config = dict(
    arch='unet',
    model='image denoising model',
    dataset='simulated stained blood smears',
    train_examples=97500,
    image_size=48,
    crop_scale_min=0.8,
    horizontal_flip=True,
    translate=0.12,
    task='denoising',
    loss='l1',
    noise_std=0.4,
    norm='batchnorm',
    hidden_act='elu',
    pixel_unshuffle=2,
    widths=[48, 96, 144, 192],
    blocks_per_level=3,
    block='basic',
    attention=False,
    upsampling='transposed_conv',
    init='torch_default',
    residual_init='none',
    optimizer='muon',
    muon_scale='original',
    learning_rate=0.031,
    momentum=0.95,
    nesterov=True,
    orthogonalizer='newton_schulz_5',
    adamw_lr_other_params=0.0013,
    max_steps=11000,
    batch_size=256,
    epochs=28.9,
    lr_schedule='cosine',
    final_lr_fraction=0,
    warmup_steps=550,
    weight_decay=0.02,
    adamw_weight_decay_other_params=0,
)
Rows from block 11, named by matrix and row number. Each number is 500 + 50 x the weight over its row's rms, rounded and kept within 0 to 999. All counts start at 0. Numbers have three digits each.
# convs0: first 3x3 conv (model.decb.0.0.convs.0.weight, 144x288x3x3), inputs 160-179, a 3x3 kernel for each
convs0.43:518518465419481476545527598553472538504484387417417477581484488436654465433425470540503488559512427384488483567505490501382415439393524482569488379429615603534587377470465354479504482393531530569586437606550523490541514490522499444432439477533466635572457357502624450523474534527377654524447452523563596518510520525498509399490528476523547447505424406539545600572274564645663648510500435524417444576531474557520513551450438496514518606427407455504480432443445554497548477520529479508521508622406460463524539528550522549471449450472491510457
convs0.44:455422419540437359524638468500506496568561475535587577447581465548525575525456522467678645422644765521476482541544566505464586484457468481512525475535521544502424452465466455474478499406470457555545427468549462491487567495466558407480446467517511588526590482448502521437508474452507519559503527609520436430541452398536457440454612451535512478479408530541643499548593555434409445524332406608440411569605532541605601491513588521466420539587596505539650481494501516539523450563592508447470530492511506507574482558494434504507456514501539527469
convs0.45:546526483533579524595580466494460562497558572580516483555466401536633528498508490385535404387462410395436445448385490387464492421465555560386494553441399451513515538522570557511413533531462542469606463489444533548599551495417525620533541477447439413384523448443560566450473404464513443426520513526501515518443431493517498607462490516483412434420474485480304545408459477440495544494506552531551542645640584543503400473673507462458384431496555484502519334449452469550445496459410546395488487476475496551573519485442420530397442464404445463476
convs0.46:560588521532587577399496399509486528429517530459505584521499498477463493507432517384448520543460426547540458503545510550554595386456502506490477511480421494538382527541480465620524450491483500545546423457510470549620473453612443497595396438548486613613436501671542470506448549497467533431510465412446558546416478564463441583376395538530301568541391579454526494576618453557540373623705598508562543350501478495541457495517435411452375506488482456456482566579478422469515471475484512461503518454507480481518485405475498423488538506523410497629
convs0.47:398502400526345474562553525571461493646372492649483560508443544511463423459472490523483450546594525435508453426513643437630524481581444515505462474615494523559407614481531460582452519475512604519529440492515327424515527508467579388580505586572490459422543384490596531522458462528452466487469497565522529500526436497602443512557515556540604485487442468587595582383548528492484467426454441456382528638589551467462514513433504563531516528502531563417522527589508534487482475581476428428381510383397557344400603736578480517536531480529489531511
convs0.48:512497494515533450510433386504443480477486457496503436504540513451554494490451481419441510575582512499593550459423486504496559512678567503455430510538445522651620483533494528541548588571568528451504500405495468488539508469516578561514503471483611559533467393427472493425517496530572506526566568537526538548480385495476318421539483496434406528453415412567415445519541437435625600490487455530461451492439469508497555575495468582647497401472484516480441478423463501518497517449451476485442530570527565692444496606550574587581523451493563571524
convs0.49:517473473525496487487430467479449506391469439516492511457469465460490585463426543489420381521457366553421389515575430612690459595731516469507528497594564427480530554481506540556540500479390513519513509508481546604540605549469540533495560509478425461486480608553465515487496494513394533546446545542565447500485732518548573532502425488371572531505471516547450553573548435463553509525468517539599454499573503537503492539443446531405501502579533459549440392310418498393378574570443490439544535555470513488500436394429540494515606706522510634411
convs0.50:538533583537489530491443506520524575505624521413491494487553612533532675510551523496534490549674556412511531435565500362401486430386535454486457453497442527454524529538562451429478453363371529551482488454560539465501505521472517526457477446483479512462426401510454456571491608614474487677459514530534530602520675661298435502476473473392465433439433478430523461503452468467408365451474551438622615442644561528577417541494413508375516515550514562571565461501452443498541447562538392435562484515478497521531563584551514595632486620614442442499
convs0.51:482535485496452535468513565481532509548435503502507472465501485457481500497565459549707551552366526564423531514520471461482511514446500530523443519387557490455498514522501488416457464490493440408527516534571537484558421497484442443458478471492483399465523456492550471466484415505417477574451435565479402473442581533483506489525445495409665414508495465602571479495413568462500581539597531522457594514441558557629521584414512545536530514531495591508479507416472509468474467440513485503537459500506551473495562510560453423494427483566499493568
convs0.52:509559536607590500457396446460501517537487501506488580500655575540705528440457446495486431532467468541467461581761551673870376453432284545538451549464435501406462449494512458515499529502504521449457531497520555531523596701642655731478462428296519529550477545481483444561584516439545538504509503494502522476480526489486504503537557541479511572556529462489571566597678494440373371485547510498578464491501440566767517700757201439298235505559454489475403482526451533555558524559516515547519488486483457503518493445452452404430452372459484443546
convs0.53:526523497578520472586511371444397422446499453383485416542570505492382384531402406477477478454539460498520497375454493497655746608798827423467549428411535503474552492483437513412471416471513478469479525582552496552532405426455557625583549593635477484513534541526551498519449485484463504545424519596378444475507498536500477557485447361482437488461408526508511523560619632510579630416491488477614523481562507498415503437490549489502484530538563476587570553566591534414464481394457454386525380529488479611535514624606412499552480595560521558583
convs0.54:452391485484479451623536566516498548404483572567592576470519527517534460464472457448630553470447453496555504549480488628509475508542494440445507541490506543619616467460436529437484460485467506504517438425458570485430474553542449464424494506525530414459445510542532562536596518532476488468511493396482508518354632628444575536640401434386580431406385420525512555540401458665606582425279427449443540526613577565581537583409402549451442501499540364428561616683579457525501506522493449406450498571540679394420596624555508403535453479593414437522
convs0.55:424511614488511627485541640485442474544480558519431576601516560616470485559388509565458354655507497635572467453598595377575711339480642442461588465452499584461517568499463517502467541545561482433465546545460509496468476526517427445578473482520471553626478499635490477523453557559446456521466430507508514557504493587450501519508536482567529436556498365470440550427382481565388413399611669396504590440482543524408374532515525473429536530429476609433508618466546539517420518428419473443383564541612512493504476502605512479549518444503487482501
convs0.56:513580560375529594426411377556517593454551592523491501570520522531417406569578506597527462585457499561552536487437403471365494420413484489526543502432544463357548500600585483509484542675521459524558541525525429369416580462512553565561510545541576567545500444484401427569429533452489549475377378477607505561555581479486545400521499512604463449634679581479647553457527613449396466478476451488403381421393464506563473553423495579498590577487509629488399501368377495483498537479499525454528483606455483548459509498586501515528513445528502517515
convs0.57:443512416588470485466512517474435390484588440429471448440582440498551552466520473507474445492580473557577446525608513341577561411499618490573526498477540415452545407409360570465465485693544584484509538491526547613483482404372458414405453403393527493502488521442544554528498510511476576627431515513385405470495475522596634668484543565413459573455484607580717497464542467352252520606644600574510556497425494482478543487572542510387536476416539443572417552583572431513517437514539486468461542484521366399372412392447423550469454573526630607505
convs0.58:537475563411540454446442446614515568521569507427418464468550461480438444509540493504511491472228571546436343551520542431485654505622684552571499486488426494430454496460499491551459470457485534567526432435484498510542467460575374434581470540527446460529435463531509436485490521452494504626481518526585637497497445388358252443532703453579676533434365591558551517503443434478542519372457464438580528444449482549512517490472514543631508561484534586435522449454403519463469531517480488524465517404570452445629466636409449458471433417488590515540
convs0.59:538598552566563489562562510577513555537540548521486530381495482451571429558553476535472493477428389491484478424463489457631462412478443472580541557757505546565470435497538466494504402454485519477538456569610403442536486468489504612544536511484514402480553758450469582627528460439446481525508511596513589541480830363404484409524496483476586533440505503513510538423697621466463527556413454505616548524549505514476491501364408399395463612682447592636479524469499532437497543515463507507475536603594436343581490436589505446486515609467473551504
convs0.60:517438465522537535467485463501474566468493482513421469491507518445475539479506523498466452513452431497442482474527477500508501555585510511535540518536599505470433509458505536483493434479518544525545474453469507454510464389389558556440536617484538499511461432516532570541449510528450502567493536461509500542422474472515525512447505524447332538409419476541544545438382432491486498588584625466586511470474460505502536533477405568548459557546501469449457468421425483530466506505526498566611406424416481749482558751613487545553465505516485519472
convs0.61:482446376547520459525475455495478492522504496537536418503454501461430588477513543497417492592460447504452379530450495441475368454502506554672449393468566475549618503461549423455583559547465573480462528513450433461415518412476526495475525504464580562589443433609511482572472490401534526572364461549459428431357261594564710588600443491410435586468538446526502585420528541536635689498690562453389534528498632486496485511453344531537457451492478520580410458347317548610516544500587564572577530536454667632383551415374526496563333376577534608641
convs0.62:623566568490340635528417507589514443454426607589523486389617525521492494562497468483514425545506443577531412498522499449531500468476437491478586517533427511481454484561481502519471583475451466444462525551518455515522518522485413532582419548612528541667483510562477546438398453461524466557540557528491462436503544489527535473419424465491582415506501356602527551492423531519369492527582531491446579501472531618680510483492609569507508512551524558603672493468478509530476537568490539515511526421521544640399478702696500480445562479426608538509
convs0.63:488539472521454375502458432562569573514436552514433468495423425526602486531535472466587478445419556458368446513445471626647441450519473516517499626461456553515449495462447538601503490556510484439413506528506544468438569579520462584500418495463396363484439466462468436479462437495490534524555546534538492450450494487429547468474468509539678545504466552497445406691658429535486476455520502515423397473402460483446502440616476475606413486518476440517462520497473550551524469428441527534510514621525389398553485513566525529566481466514463582569
convs0.64:538565587534586548465345491460466437464532534507564497573528541579519513527627587442462548482486476609659561452489516430471506508419517513440502474512606364402440523506464523481524484552488559506515444469515501435463492464466506470484495498433548605548504549460466372458508477489493526503421431498465458387522518510712929474449466454384385494436481476564567480380502465378361488455410495463449549500551608472537490469610447520422413483517518521614575545561508503468487430486509505513495511527530525600468509544588456416439501398421587653518
convs0.65:578567488519484439484449454574560584498516585519580600542478563419441536451451530473553587365465596426475545664525445446412432501436320546516477463535457531611565488561570470588512510635490505512548536465477512461509575499594507431553492441541491437385514527438543539466566477401569536423484510411453511498427561378489451454612488532461509553490517524481504587507521618469719777571533452561521438515465391545536643541558738678674571435608609429547591477601683581624619548544477531613556521497487567576521510480437481547512451549482467521468
convs0.66:565612533628627501494499472529645425503554475467412487578491484512453431460436394510524554463588563465586518431509508464572472536536525466548560394458688447562565486436544428449459454399340497510488501613570519543575533463456470516494475521492514508463458615522460486579474471539450533608410470501530570429542532431446445492504497599532451517488444529488460536429503677588549621490496509558570549511533515597473440508486442507418378460589499497688581402556585515533582535556558472465460456459454442660657532639564435472516495610490487497568
convs0.67:509501624456533569553547607473505526594580514470564604443409476428465509509525510553618496552589391437352423563588355662648374405327404487479434538472422540481467474468512476480513562519533645607401652569425457354441486521518512525482460459467579595417567587442506533501548526448594589517508508487495538464507473438523511472515508491487523491465471472523501482518502433440404522499437539515419516482499467472482495470576569493579548540672449603550358443419399524527527557489509552481521518553432555573453512450405586531403565455423567465561
convs0.68:505512608487484583492509546478392565550465482492481593490605550394463567526531531505466447550512408577566395510459579462522541491508491398499606562596595408528566459416532600456507502463401464457525568518490558605594520503501466569540517470520476448453686559505592552506437440499494428542456441493466460457459514505456437432446575521517609516471436443516563532526789650443627545494554447539591534465505484447489527509640550464498482504472535679527391582619492452414460436574499515674529551524519489447443502485512548535518558587537483587502
convs0.69:579526590506584523462512491449511558420555548477635516421505584489481561387418560383495400375458457391474513471448531536487511612675590500550396574649459495547409441522526459575487535491601425501505518532524480561519435447441542479536468528449537585557569553535506558404567545556587617511548568489500478485421496614445568477427459488395514655477514491434469557521491490520468495589512556594567466487572415549426349621464446592532517504489414436578459424489366484502471502435505580526570456490493440424468455522438428514553394395575502482509
convs0.70:535354512567423391537482491437377472386420366480542522436497563437490605492484546355420417416359537460481580561570427663601456566493296486473348494498383599462348562557565495475486498505669530498396571526504526420494529525497564486443572534518579504512545509392543528424508544478545590450432411445414439470438392541488634632435459535418426520452464472384458514499566533583571421423347400533521507574654545501502479477422516572436447435483399453483543507557490529557562520438544510443469533449427542513466554505524496553559377535530438543493
convs0.71:472482316488520448519454375470547490570354530467388444547526508527518511519482467538526490435567542431429500509515523556530399514541577420453484481432444473524488537498528443501534581464505396426528432467512516464480497453514565514557531551523463493391529488465434453404544478536509545566520456570534430446435546414511474426447523557536551507467602558491424476589498438512456365493440496496377472440484479545549597542617590484477593598661520385549411498392450506463537411556495479478573543499474567403502489411446477502557486532437483461484
convs0.72:469538441525628548491472492457571569578572549537491479409462524470446540429429449571473500511553495604556471555504504510368454549472454510602515633545496620474524475520448505548547458558481494516539476461584623483524463447525505477548538565521431493470555502375490393439468544514583555497564466447491612507614511396516529435513531470438490499464579566510576475552684492490600566531619397578586375486385365502485456490517648407509494462461476553504462652475535535481515476509450492498437524456535664442575612543512578605552471564491584503563
convs0.73:452461457626548469514610484442448464560472498501532441582535550610581589487585508481511492451449566558454548547626533470396444508384480500416454451600472466612596456552541612599555512434496506547477450550436479477492445485482458390432617558503512583565488577583437467537429501363453521449403518520362389461388576536501544470550443529552536690463428599564586445495494441506554530435307471519539553528566565488602547437464390500479410408477379430554340423492378528469548516513533458530519494460477508389486496520534581573520653649472573507460
convs0.74:495529488517447508518473501461537542405379514487468457555486567502594456526601502538533506527468395562494450510356446526471482507618527496382560429491588515586541486497474500500497459569516473531597488465545464426426476446470485375462614427449459659594464426635526429509501502525560455418478510452480512469498465547515534474453457515449590504445533365509414538518597581426650584572535449480462472567470445493422456584525341601534442463588521423208547633448506448478461530592491502547448506519577499291379474360494557711451396535494527418502
convs0.75:549540499577521343564513422518465484514472496488522454452496470497455591439460525537477451489418460477453491524479472499512469500536464548500419539561426526541393498551492483501565458448524551481447532479408522475470456491493443471572497499507512507447498460470532481441449488456472474381487463508519558583400516888407409478450469506460437639481490491524450473475436515486471476479516508475506617468516622573498497578528442537485504499455444547512439529469490452524456391556604450434551488445479533502382571604546396483503384472703422474544
convs0.76:470514570492489550512554551550501495461438466510559476463472489523459538428357475605585495497502407510443426501394439522474548497482435485424528496501535520573557541540485465521473570586533490464531485421521571507534444513428538630411536489417468500583424388580491527557438448508468333565499518471505505451490567496483326412479519436488509497499436495405366522537513549628684533433418500492490626456524541509430504504449442536497545554483604540482578556476437524499516471498499472425549510555440440640499442446495529543512482433460513469534